From a checkpoint of a small segmentation model: 6600 steps.
Rows from block 5 of a small segmentation model, named by matrix and row number. Rows with one number within an expert belong to one neuron, the router's apart. Each number is 200 + 40 x the weight over its row's rms, rounded and kept within 0 to 999. All counts start at 0.
After each expert's rows are labels from the 100 images, of 14976, where the router gives the expert most weight on average: "top examples" is what is common among them. Only what is clearly more common there than usual is listed. The data: seven-segment displays showing three digits. In brackets: how many of the 100.
# router: router (model.blocks.5.mlp.router.weight, 32x192, trained with AdamW), inputs 144-191
# up: expert up (model.blocks.5.mlp.up, 32x48x192), inputs 144-191
# down: expert down (model.blocks.5.mlp.down, 32x192x48, transposed), outputs 144-191

# expert 21
router.21,151,175,152,193,193,183,221,141,183,146,166,195,112,183,267,212,191,169,211,135,201,232,149,251,191,226,202,276,170,271,168,209,220,217,192,82,231,230,240,162,201,214,179,224,165,253,159,171
up.0,198,212,241,254,238,147,160,179,207,193,162,192,211,163,233,188,197,257,151,215,228,164,181,140,267,162,180,198,162,222,169,269,197,272,173,232,160,211,206,165,161,227,182,193,234,192,241,109
down.0,282,220,199,203,215,183,228,151,294,203,203,186,189,214,249,143,259,206,245,216,125,145,217,196,214,205,254,232,194,220,188,203,160,177,241,216,187,169,229,208,248,252,231,161,230,215,120,254
up.1,258,178,182,222,201,195,249,219,256,152,127,168,230,248,189,186,220,253,219,187,275,221,179,183,227,206,219,183,212,176,203,173,138,214,211,214,239,166,224,235,205,180,164,209,252,274,241,225
down.1,279,149,263,220,207,211,221,185,181,213,212,185,145,194,171,185,163,276,215,258,212,182,218,202,204,218,211,149,204,198,181,199,206,203,200,237,203,184,170,220,233,156,230,166,186,319,136,190
up.2,163,207,230,196,208,200,254,191,152,182,286,240,215,209,207,200,214,209,176,183,182,245,224,244,142,189,179,186,214,197,237,232,139,195,209,207,186,154,193,174,183,163,233,250,256,372,78,162
down.2,188,254,124,246,185,195,263,132,276,224,233,188,139,130,239,167,152,244,238,337,121,189,225,219,176,193,238,212,171,197,194,205,226,155,215,226,179,209,130,206,255,197,216,159,140,255,205,206
up.3,200,121,148,167,188,219,253,211,173,190,224,171,202,222,223,220,207,178,123,257,208,221,153,154,253,198,210,227,213,145,178,207,111,188,220,240,226,176,172,165,163,211,234,158,215,198,201,224
down.3,195,198,196,148,195,191,195,264,170,213,162,174,158,156,146,133,166,215,260,187,235,252,145,167,172,201,259,134,259,257,204,198,263,242,200,153,223,203,199,185,313,247,182,198,160,220,208,153
up.4,204,193,223,224,197,189,260,211,191,117,120,194,175,217,242,220,195,227,144,188,172,219,81,220,143,271,163,248,135,270,212,250,194,200,148,222,255,225,219,154,211,144,104,219,156,203,282,190
down.4,203,218,184,238,164,156,205,208,263,116,231,163,265,187,243,192,179,241,151,132,227,190,179,224,176,214,153,233,216,186,178,187,203,212,204,209,202,176,212,168,143,144,167,315,160,146,227,210
up.5,185,158,203,162,152,299,165,195,138,260,302,261,193,234,205,184,216,197,194,266,206,227,233,205,179,227,231,151,200,190,244,226,201,135,193,188,184,207,228,147,249,190,261,155,211,208,114,204
down.5,125,197,220,203,184,190,201,252,198,282,231,225,129,180,179,195,150,240,243,329,190,232,207,192,200,171,262,159,278,238,228,244,246,170,212,205,217,223,239,213,276,193,245,106,201,309,138,191
up.6,169,173,201,194,261,174,170,200,205,173,185,200,199,261,207,262,178,200,235,170,263,222,191,241,232,254,264,169,235,162,165,159,216,160,189,190,100,171,177,235,179,232,217,231,236,277,199,164
down.6,156,212,205,200,210,209,146,201,178,262,187,252,162,251,168,214,248,106,262,211,237,157,256,162,189,162,202,235,175,129,230,197,207,226,173,198,186,247,246,231,235,233,228,199,238,267,80,232
top examples: the digit 2 (54); blue glow (36)

# expert 20
router.20,222,199,191,186,271,200,196,218,128,205,288,194,218,189,207,255,196,268,213,194,220,131,187,275,187,222,77,164,238,236,153,226,171,226,237,233,190,199,171,236,236,170,193,189,209,237,178,251
up.0,216,197,113,169,171,191,193,171,188,273,222,192,190,214,278,187,224,143,213,152,223,258,242,199,228,198,216,219,107,133,212,231,223,174,195,228,242,237,259,203,211,80,239,263,174,286,125,182
down.0,176,200,183,178,172,162,179,245,185,181,200,233,199,217,106,169,153,227,181,212,202,207,97,193,176,186,194,186,238,232,210,217,178,195,193,203,251,169,203,141,205,176,117,218,159,238,202,144
up.1,168,258,172,243,231,268,181,209,169,217,219,235,219,258,204,177,142,249,156,175,182,216,221,218,263,190,198,190,198,187,162,221,163,296,164,205,288,240,201,176,144,198,189,158,218,201,222,257
down.1,196,198,221,233,259,225,143,177,221,176,157,164,236,184,140,258,139,167,206,203,168,211,239,253,158,275,179,205,201,197,203,161,265,159,257,187,166,245,152,209,203,174,217,150,267,149,145,218
up.2,178,209,236,123,206,199,201,168,148,286,298,227,178,188,176,208,252,166,185,201,179,156,235,210,128,171,196,140,132,159,240,161,186,172,159,158,197,241,139,172,242,145,272,230,176,234,199,184
down.2,235,206,191,161,228,150,211,162,252,229,206,212,184,229,141,214,207,194,220,258,204,176,185,165,290,223,199,277,200,169,200,258,133,153,162,284,190,248,220,268,259,203,192,182,218,261,175,156
up.3,236,178,181,211,143,228,196,172,225,189,278,155,260,230,206,207,178,201,174,202,207,190,281,190,224,147,247,144,131,174,244,210,245,185,192,190,281,224,197,180,148,133,200,169,160,215,207,200
down.3,196,227,209,249,227,178,219,218,239,160,189,154,225,218,209,217,152,233,185,233,287,215,239,243,157,239,135,280,228,235,214,187,189,152,244,227,145,213,221,292,230,157,230,201,251,230,185,206
up.4,220,267,249,189,140,219,257,182,195,176,188,194,169,266,225,186,120,178,191,184,230,228,134,261,127,291,217,152,180,162,280,201,235,281,185,153,205,212,212,177,213,180,162,162,209,281,179,149
down.4,259,249,193,230,222,223,220,171,202,217,214,237,139,229,182,194,149,257,246,232,168,171,240,191,174,190,241,217,145,181,239,188,269,149,197,216,195,232,190,254,265,225,253,141,211,217,187,233
up.5,233,217,263,181,229,177,175,182,203,161,252,167,223,225,148,180,204,192,172,242,200,181,175,248,151,231,122,167,237,249,218,195,114,264,229,202,246,263,160,240,240,241,210,156,242,213,245,179
down.5,135,181,266,231,200,245,179,254,294,170,185,148,245,171,214,289,245,252,144,167,243,266,188,264,229,242,169,221,228,252,184,162,237,230,243,237,173,210,246,228,176,171,191,194,165,160,244,146
up.6,197,209,272,160,198,170,229,178,122,182,215,212,181,248,156,201,223,186,204,282,191,160,151,237,103,197,150,181,223,248,267,214,220,234,145,194,236,233,149,198,243,230,125,139,193,162,230,188
down.6,185,171,244,237,203,252,202,210,228,148,132,146,252,182,230,261,226,218,132,144,206,246,184,249,217,243,175,188,253,238,151,161,208,257,262,190,136,233,227,234,141,154,166,162,195,158,235,198
top examples: dark on pale (52)

# expert 29
router.29,250,139,141,136,158,200,186,173,183,281,138,178,259,135,187,239,213,120,195,222,187,169,200,211,169,193,291,207,190,169,267,220,167,146,204,254,112,197,216,196,197,189,145,239,285,129,281,146
up.0,291,260,197,217,247,155,241,221,195,219,213,278,212,248,194,199,143,259,167,167,179,208,245,187,130,167,174,190,248,185,259,268,176,264,155,270,254,211,222,218,249,151,269,133,162,289,107,211
down.0,231,240,150,184,163,165,211,207,230,259,265,262,134,231,217,166,239,168,261,234,217,176,206,168,192,170,219,235,176,174,249,248,144,156,182,211,219,196,238,171,259,220,201,255,218,296,188,245
up.1,176,268,205,155,271,199,173,133,178,260,243,246,139,146,200,177,173,187,212,116,177,307,145,231,170,254,130,248,163,247,218,223,179,210,143,210,196,244,238,230,220,138,268,193,167,253,115,205
down.1,232,151,194,216,209,224,196,247,203,188,221,204,175,239,180,197,264,205,215,150,202,245,189,207,195,202,194,206,227,185,216,187,169,205,215,190,200,224,274,226,219,199,223,244,234,260,145,215
up.2,183,202,256,171,193,235,152,178,249,197,278,133,196,121,237,166,222,194,182,210,170,181,240,237,187,257,185,249,237,195,186,230,180,157,232,221,173,155,228,206,225,291,201,233,218,167,170,125
down.2,166,180,251,202,180,257,139,212,161,232,193,182,272,192,193,264,198,221,129,87,225,240,228,237,260,194,229,161,186,245,206,195,183,188,230,145,185,276,223,197,144,198,210,185,217,128,215,236
up.3,163,277,245,267,177,151,202,186,203,136,307,164,144,234,165,179,102,218,168,179,199,156,248,192,228,179,166,268,226,162,187,139,218,248,178,292,191,181,204,194,202,238,217,162,183,248,113,214
down.3,225,242,147,190,172,156,190,211,219,255,250,232,144,241,203,184,247,181,242,237,191,134,197,168,172,153,257,248,147,153,250,216,149,139,143,202,226,189,215,184,238,265,182,280,196,276,208,242
up.4,181,201,187,267,223,159,186,305,200,155,198,113,203,202,201,263,163,210,164,199,249,223,210,213,211,203,190,151,214,167,212,177,195,233,185,210,185,286,235,284,224,205,180,111,206,197,248,173
down.4,224,181,235,226,216,241,208,199,186,218,229,169,177,150,241,191,247,248,147,171,178,193,235,234,163,228,232,230,221,190,172,217,254,200,212,205,164,300,181,224,161,162,195,224,199,129,180,235
up.5,191,222,177,211,205,148,270,162,145,154,193,133,182,185,208,192,223,171,142,231,243,208,148,229,237,261,215,207,166,220,114,200,228,231,182,220,198,145,153,224,181,241,157,120,169,142,288,146
down.5,176,214,233,189,206,205,129,266,224,176,157,192,208,162,213,163,219,202,215,211,160,260,222,193,134,175,218,166,211,202,196,189,227,204,207,226,218,212,185,172,213,206,209,204,109,245,129,82
up.6,207,175,175,213,157,212,218,278,208,247,217,230,217,199,152,262,210,169,237,152,251,208,191,184,268,183,238,231,164,207,167,196,247,178,193,231,183,191,194,228,200,208,204,200,250,205,199,223
down.6,204,230,120,180,164,201,210,172,227,208,213,185,182,193,186,91,116,216,215,272,169,135,190,186,180,201,150,168,210,225,179,252,205,206,208,187,178,176,158,148,221,132,173,164,160,221,166,188
top examples: dark on pale (71)

# expert 13
router.13,154,196,220,140,179,139,160,181,168,233,320,200,156,195,206,235,111,169,175,211,164,225,220,232,214,178,195,184,259,161,217,225,179,242,222,220,185,230,208,187,244,214,245,235,169,220,209,136
up.0,237,250,189,256,195,184,241,126,191,192,122,193,102,217,205,191,133,200,254,153,230,212,163,157,161,168,195,227,256,262,139,210,210,202,104,229,196,197,162,134,156,235,148,253,209,218,141,207
down.0,228,166,189,194,223,229,268,229,167,150,183,205,216,194,186,196,182,189,160,167,168,206,216,197,241,209,212,228,247,131,194,161,111,210,227,244,176,160,185,246,162,149,211,198,261,203,274,256
up.1,283,222,190,283,171,91,192,213,187,187,122,157,239,295,222,217,181,259,156,219,198,222,210,227,200,193,206,127,198,186,195,184,243,266,251,176,210,225,176,177,160,172,157,174,197,244,243,263
down.1,190,171,231,182,255,263,174,170,218,227,101,219,229,172,176,197,256,173,207,246,202,267,232,194,299,227,210,181,203,193,176,199,223,233,175,258,194,263,209,232,198,216,238,88,168,112,232,168
up.2,192,241,281,222,259,184,196,197,162,217,211,192,149,150,201,225,153,127,190,216,209,179,173,164,139,237,170,203,180,172,215,199,133,217,101,311,201,207,218,160,235,193,242,129,209,204,215,188
down.2,182,187,204,191,200,153,164,220,158,180,242,248,206,201,121,146,130,150,196,139,192,179,111,187,252,159,216,159,202,243,166,224,171,237,183,114,249,146,172,103,162,219,99,278,211,158,188,194
up.3,100,149,159,186,177,203,155,201,192,227,245,177,234,219,170,233,212,163,239,200,244,239,238,209,212,199,220,188,212,166,258,173,220,239,163,208,145,235,244,208,192,206,161,209,221,206,226,67
down.3,220,163,202,209,210,257,282,197,213,222,188,174,188,182,259,252,220,228,159,225,181,245,243,216,263,204,225,264,217,169,175,209,197,260,219,298,160,316,168,268,168,172,235,178,187,199,235,277
up.4,189,179,207,196,167,206,150,243,222,199,268,204,226,170,211,137,228,169,207,182,278,251,275,222,231,212,192,236,164,143,264,175,225,203,218,254,235,213,194,245,240,117,239,192,194,279,153,194
down.4,194,227,196,215,145,202,198,188,202,242,233,196,177,233,236,252,175,214,214,243,257,226,237,184,163,177,247,153,179,205,243,268,199,182,178,215,181,325,236,246,197,146,184,281,193,220,111,231
up.5,251,157,168,197,200,186,224,230,197,224,242,118,204,174,165,264,211,177,274,258,220,227,244,136,238,163,137,220,173,199,262,228,255,235,208,178,194,209,232,198,211,259,211,264,227,281,117,229
down.5,229,224,181,183,174,216,217,214,165,255,185,241,156,266,131,159,175,143,249,279,175,219,186,139,151,193,242,174,231,179,242,234,167,179,164,257,238,254,201,185,262,213,200,243,207,270,147,195
up.6,148,211,173,187,194,178,177,211,219,171,211,125,169,206,117,273,263,148,203,272,177,139,244,146,174,184,169,248,226,214,179,196,204,206,242,204,156,241,216,149,206,270,163,197,210,238,112,194
down.6,261,191,150,193,157,239,276,189,201,241,199,198,160,193,193,150,183,204,217,255,154,206,184,163,202,203,286,185,248,190,242,210,180,152,178,298,202,240,170,223,224,216,203,245,162,216,258,193
top examples: dark on pale (82)

# expert 22
router.22,145,226,222,215,200,209,277,223,193,181,189,234,206,251,174,188,222,208,174,163,258,205,244,224,230,221,243,228,185,181,187,150,192,221,215,240,237,277,213,220,191,142,160,211,181,244,223,173
up.0,164,173,183,194,203,210,180,199,258,240,226,179,191,224,180,219,215,218,245,133,237,210,162,173,215,169,185,217,152,183,184,179,213,201,152,167,187,186,168,167,298,226,194,244,268,226,199,162
down.0,227,113,258,187,243,207,180,70,110,149,224,165,234,153,169,157,117,263,184,183,150,145,204,211,249,183,153,174,195,215,140,160,263,242,206,172,248,192,138,197,195,209,128,210,223,199,255,196
up.1,183,152,222,180,224,196,203,202,244,126,129,223,220,267,193,163,197,219,122,275,239,260,161,161,239,146,200,205,168,193,216,189,205,151,178,225,256,247,171,175,174,138,181,161,260,121,308,235
down.1,259,223,210,175,190,199,226,130,177,212,248,223,187,184,208,164,176,203,237,175,135,170,210,163,178,122,249,219,115,162,185,211,217,169,162,187,236,230,153,137,241,245,214,190,205,212,116,262
up.2,174,160,186,214,219,227,158,257,194,235,217,204,181,175,291,222,140,230,213,246,229,258,186,168,193,208,172,261,178,106,185,196,116,190,194,268,173,166,200,269,216,218,259,239,187,297,165,213
down.2,186,156,257,204,255,213,145,194,185,177,163,192,198,121,107,193,194,199,198,152,208,237,167,213,220,172,162,121,249,204,130,182,241,256,213,207,206,219,161,141,175,228,203,185,163,196,181,134
up.3,179,227,181,226,210,207,199,222,222,185,174,205,138,177,247,194,127,113,184,181,194,215,211,247,228,251,274,210,171,232,234,212,196,186,160,177,145,199,278,269,228,223,173,245,274,103,213,176
down.3,198,262,135,175,197,122,205,236,177,226,221,232,139,242,209,159,198,183,263,240,243,153,182,137,179,165,207,213,134,226,267,253,204,150,168,173,220,212,209,187,252,197,199,239,198,210,147,202
up.4,165,177,209,221,207,232,201,211,196,214,203,164,198,227,205,156,164,255,172,245,124,191,186,241,194,201,169,137,185,170,218,234,268,137,206,188,238,159,209,182,171,176,200,218,120,151,261,241
down.4,204,148,259,238,247,259,231,203,246,187,143,175,231,209,240,233,206,211,141,162,227,266,230,257,304,249,221,202,249,216,142,149,201,233,243,255,177,237,217,268,141,159,245,120,253,117,212,223
up.5,175,161,136,180,203,189,202,247,173,189,214,232,211,180,257,215,213,181,150,202,230,209,274,197,297,171,269,250,221,171,182,148,202,204,202,239,162,245,233,206,156,201,261,261,226,211,203,227
down.5,139,235,211,215,226,172,175,210,210,176,190,200,242,218,196,267,209,140,173,170,272,283,214,227,177,208,121,203,204,211,227,199,176,234,206,118,200,248,214,207,166,171,192,216,177,215,206,220
up.6,237,84,204,246,205,235,185,182,257,205,147,217,232,158,185,213,228,235,214,230,175,154,179,206,296,240,211,221,245,244,145,252,129,197,176,180,232,184,194,258,204,209,79,136,273,186,205,162
down.6,141,211,211,177,159,183,100,206,113,272,183,229,220,228,129,221,179,156,207,213,232,182,162,179,323,178,208,154,120,187,198,243,233,180,165,166,230,201,198,143,241,247,167,204,215,142,130,203
top examples: dark on pale (100)

# expert 8
router.8,217,177,180,155,150,161,254,239,169,179,250,226,263,198,147,233,290,217,188,193,240,258,228,202,199,176,196,218,152,110,237,215,203,172,202,186,92,171,190,268,140,172,248,191,181,209,120,135
up.0,276,218,154,206,139,204,225,152,242,108,186,199,185,252,158,133,180,182,157,239,264,206,183,254,206,162,279,228,214,177,206,127,168,141,275,244,247,253,173,192,223,196,164,137,293,139,222,243
down.0,266,162,207,215,163,218,206,209,142,175,249,201,208,145,208,312,96,239,151,228,220,235,223,210,222,156,139,176,186,198,205,171,212,270,210,237,202,284,202,212,199,194,189,216,162,237,240,188
up.1,171,175,107,225,131,272,177,218,141,154,233,258,219,233,239,207,175,212,197,163,273,172,171,298,203,191,219,184,175,248,207,199,210,233,213,187,183,174,238,195,248,186,208,256,214,244,193,246
down.1,202,217,213,254,174,200,205,205,172,208,261,189,203,167,214,202,197,190,217,179,116,202,197,226,75,171,145,227,219,194,232,184,181,198,211,210,228,183,179,196,256,135,183,226,126,211,199,206
up.2,120,173,243,193,213,218,147,241,186,212,208,214,190,211,140,258,206,161,204,198,217,263,186,123,215,194,179,193,146,164,218,242,273,231,151,190,159,204,120,205,187,205,227,237,238,176,176,146
down.2,172,215,230,247,230,167,176,189,239,175,194,160,280,244,224,242,199,183,169,189,173,253,243,271,156,217,206,203,180,202,173,189,164,178,220,142,134,143,233,219,162,192,219,230,246,185,224,266
up.3,260,147,171,185,137,135,247,187,184,219,240,166,213,150,136,221,269,215,211,194,208,194,209,221,223,165,230,252,180,159,237,216,135,196,176,274,255,223,233,213,220,255,195,204,225,233,79,180
down.3,159,168,236,217,201,268,171,184,141,142,174,156,258,162,166,189,157,189,123,216,161,232,242,255,184,214,86,182,205,196,184,167,249,231,240,211,203,217,139,175,171,146,213,133,152,159,306,162
up.4,184,220,179,195,201,161,220,156,197,175,185,187,214,242,186,148,254,186,231,161,207,203,236,247,70,257,179,124,226,271,244,241,132,240,276,182,169,191,190,161,190,211,219,218,183,132,168,192
down.4,110,232,195,169,163,160,142,195,156,190,216,188,301,211,171,173,249,162,214,162,145,173,155,170,175,212,257,190,190,213,197,217,188,162,188,186,221,206,178,165,189,261,137,223,156,191,111,150
up.5,214,181,196,114,208,200,194,228,212,244,245,233,215,253,237,230,217,206,186,210,186,234,240,191,226,170,191,179,214,158,279,179,208,237,221,164,197,200,221,235,212,182,267,268,222,171,125,217
down.5,237,200,173,219,252,185,226,194,236,188,217,193,204,223,185,288,201,225,152,213,218,232,226,238,195,200,149,209,198,235,188,213,215,258,203,209,163,277,221,230,116,162,234,184,188,201,251,230
up.6,264,198,212,160,207,134,258,244,260,181,152,205,210,212,214,215,214,222,185,166,192,234,171,161,195,311,252,203,171,157,205,198,212,222,231,241,186,199,196,245,138,207,228,145,219,195,174,232
down.6,282,175,184,204,163,226,186,213,176,158,185,206,214,168,215,129,307,181,182,216,231,184,166,197,156,219,168,201,254,230,170,173,168,277,203,211,200,150,210,199,235,214,214,226,201,191,245,156
top examples: dark on pale (63)

# expert 15
router.15,129,178,149,189,219,153,211,153,134,173,210,171,179,219,180,226,188,132,239,235,178,254,225,175,189,160,299,165,246,170,315,183,276,165,181,172,165,175,245,138,200,240,209,238,195,215,171,187
up.0,207,224,222,229,171,222,191,206,184,176,256,172,192,210,117,238,183,127,153,279,196,217,195,249,146,202,190,93,248,207,180,176,222,198,130,226,220,221,195,200,272,211,158,180,192,285,142,189
down.0,282,168,229,262,265,262,279,189,206,177,157,135,218,160,248,223,185,258,166,198,183,229,262,249,224,249,167,238,227,196,155,153,181,229,265,254,150,229,162,265,195,149,235,166,242,186,253,238
up.1,288,244,192,218,237,193,182,249,161,234,172,271,172,217,183,153,225,243,234,158,199,161,140,239,172,220,140,184,219,267,170,256,229,256,199,213,152,181,112,212,148,229,201,178,263,182,190,169
down.1,232,220,248,220,241,233,228,118,152,152,153,155,246,160,129,225,110,185,144,191,173,217,228,264,211,237,185,163,214,189,168,169,201,219,238,189,153,235,183,218,163,174,222,134,176,165,252,259
up.2,157,249,251,149,179,207,235,165,159,240,199,319,188,238,203,197,177,206,229,254,179,166,173,205,177,184,216,150,229,229,175,228,226,238,137,192,208,171,126,192,215,112,236,201,208,224,215,215
down.2,169,269,163,187,191,230,168,192,233,281,212,209,168,242,255,181,233,178,267,259,161,172,222,147,175,164,248,224,196,196,241,251,207,121,178,226,208,257,245,214,289,268,189,194,222,204,98,189
up.3,182,159,212,193,228,247,176,140,153,233,273,245,144,195,250,216,178,175,198,155,151,202,160,238,166,208,198,181,204,192,272,205,170,180,175,169,237,161,215,159,269,189,214,206,185,237,217,252
down.3,255,219,150,205,186,175,317,188,262,211,192,202,164,211,315,167,287,199,228,219,214,229,196,189,137,217,218,241,199,248,197,222,178,237,192,230,191,203,225,281,190,170,205,260,225,188,190,203
up.4,148,225,237,184,250,195,181,189,144,240,249,249,191,202,184,225,135,199,205,206,163,220,204,157,196,130,222,161,224,201,192,197,243,236,125,243,173,171,157,161,284,310,251,261,183,254,196,187
down.4,157,216,179,183,188,205,189,289,240,297,215,233,167,271,243,199,262,242,244,274,200,228,192,159,196,186,247,278,179,188,246,251,230,195,182,187,210,244,266,200,257,241,196,181,201,226,123,144
up.5,228,327,226,207,165,189,244,143,215,181,194,142,136,229,201,179,126,156,188,208,217,173,202,319,92,174,175,153,223,228,182,192,214,275,172,165,223,246,142,187,218,172,222,139,174,177,190,241
down.5,263,176,204,252,241,257,290,182,208,175,182,157,206,200,239,173,186,213,179,209,196,204,269,206,189,247,199,253,244,136,186,161,171,201,234,274,155,216,159,245,213,175,241,176,268,188,235,249
up.6,171,165,208,246,280,288,151,240,167,168,177,172,243,186,123,203,250,166,199,232,195,239,184,182,205,292,189,157,185,213,235,101,227,152,203,133,247,157,173,185,192,198,221,262,245,252,204,217
down.6,238,198,235,264,261,213,309,171,239,168,148,167,216,172,317,220,239,222,169,173,155,241,244,246,186,275,177,219,240,174,189,143,154,192,236,242,168,251,179,230,171,122,244,200,222,184,242,244
top examples: dark on pale (44)

# expert 10
router.10,261,210,211,137,187,210,130,227,231,216,239,160,244,188,153,245,263,186,236,127,143,193,274,209,128,209,244,157,221,154,252,187,252,130,236,128,158,233,166,215,195,202,257,139,190,169,213,152
up.0,211,173,264,199,247,224,206,131,229,188,266,128,211,101,181,185,255,170,178,208,175,209,188,158,217,183,175,215,175,183,173,280,182,281,143,189,173,193,163,271,189,149,223,226,112,203,144,145
down.0,228,206,237,223,218,223,197,199,280,192,148,160,261,204,191,273,169,196,134,201,256,243,250,287,162,226,194,193,214,236,173,200,207,158,256,191,144,228,190,231,106,165,227,130,241,176,276,227
up.1,287,160,188,207,212,247,204,185,307,230,179,200,174,176,146,171,191,200,245,265,234,139,160,181,227,269,187,186,203,228,166,225,182,173,176,185,227,200,223,234,158,172,173,197,226,127,199,183
down.1,164,245,208,209,241,240,140,153,100,252,208,235,181,220,162,185,254,179,194,159,210,146,238,243,296,175,204,212,166,217,153,198,203,209,202,183,171,198,268,200,140,184,192,166,186,155,134,231
up.2,241,185,142,216,216,165,228,237,276,168,204,144,248,167,162,195,232,234,258,200,190,206,206,203,248,228,240,190,240,157,222,144,225,184,207,259,253,190,248,231,264,242,155,239,159,218,156,208
down.2,235,129,252,167,181,220,217,217,204,156,197,192,222,115,239,202,206,243,170,183,307,246,217,217,248,162,105,237,198,213,175,169,170,229,229,214,231,169,202,204,246,242,183,214,193,151,308,142
up.3,180,210,172,173,245,216,236,231,168,152,96,196,212,224,324,193,203,186,162,132,203,207,214,222,234,236,215,231,175,195,168,159,205,228,241,150,102,164,189,229,147,140,201,172,252,191,355,185
down.3,175,218,182,204,171,169,207,192,172,206,213,237,168,190,83,180,188,174,262,232,200,155,204,188,172,200,155,190,126,218,280,212,189,194,184,200,206,205,173,155,250,219,196,192,169,241,143,178
up.4,193,245,269,171,211,186,195,185,231,218,247,179,228,161,220,167,146,161,189,243,247,232,142,254,149,252,229,186,148,166,214,209,200,243,200,170,188,249,211,244,247,158,215,167,245,161,229,141
down.4,196,216,224,205,228,137,198,186,230,174,294,215,231,218,286,263,162,173,202,195,226,213,265,250,154,152,219,190,231,192,204,228,221,124,163,144,244,199,266,206,191,195,206,198,219,194,212,266
up.5,206,272,249,197,255,208,214,176,254,185,196,180,227,227,205,203,247,147,178,258,159,215,274,212,222,190,179,181,244,211,180,185,201,176,202,185,206,229,147,205,201,167,142,203,153,169,200,236
down.5,191,168,283,210,228,186,236,182,217,204,213,160,207,222,261,233,158,164,169,149,227,243,246,266,168,178,193,207,207,194,192,204,148,164,209,202,179,242,217,225,183,140,209,195,172,221,171,264
up.6,173,254,202,225,200,177,187,170,207,194,180,162,130,225,119,117,200,153,130,300,214,210,199,232,213,250,210,196,192,160,170,165,221,202,245,267,217,253,114,205,223,297,154,164,269,151,238,196
down.6,134,179,203,173,221,196,180,239,103,227,212,212,171,201,142,209,207,172,258,243,246,208,163,188,205,193,181,223,180,210,250,184,246,197,167,201,240,237,249,188,248,219,204,162,174,220,148,126
top examples: amber glow (37); third digit: 1 (26)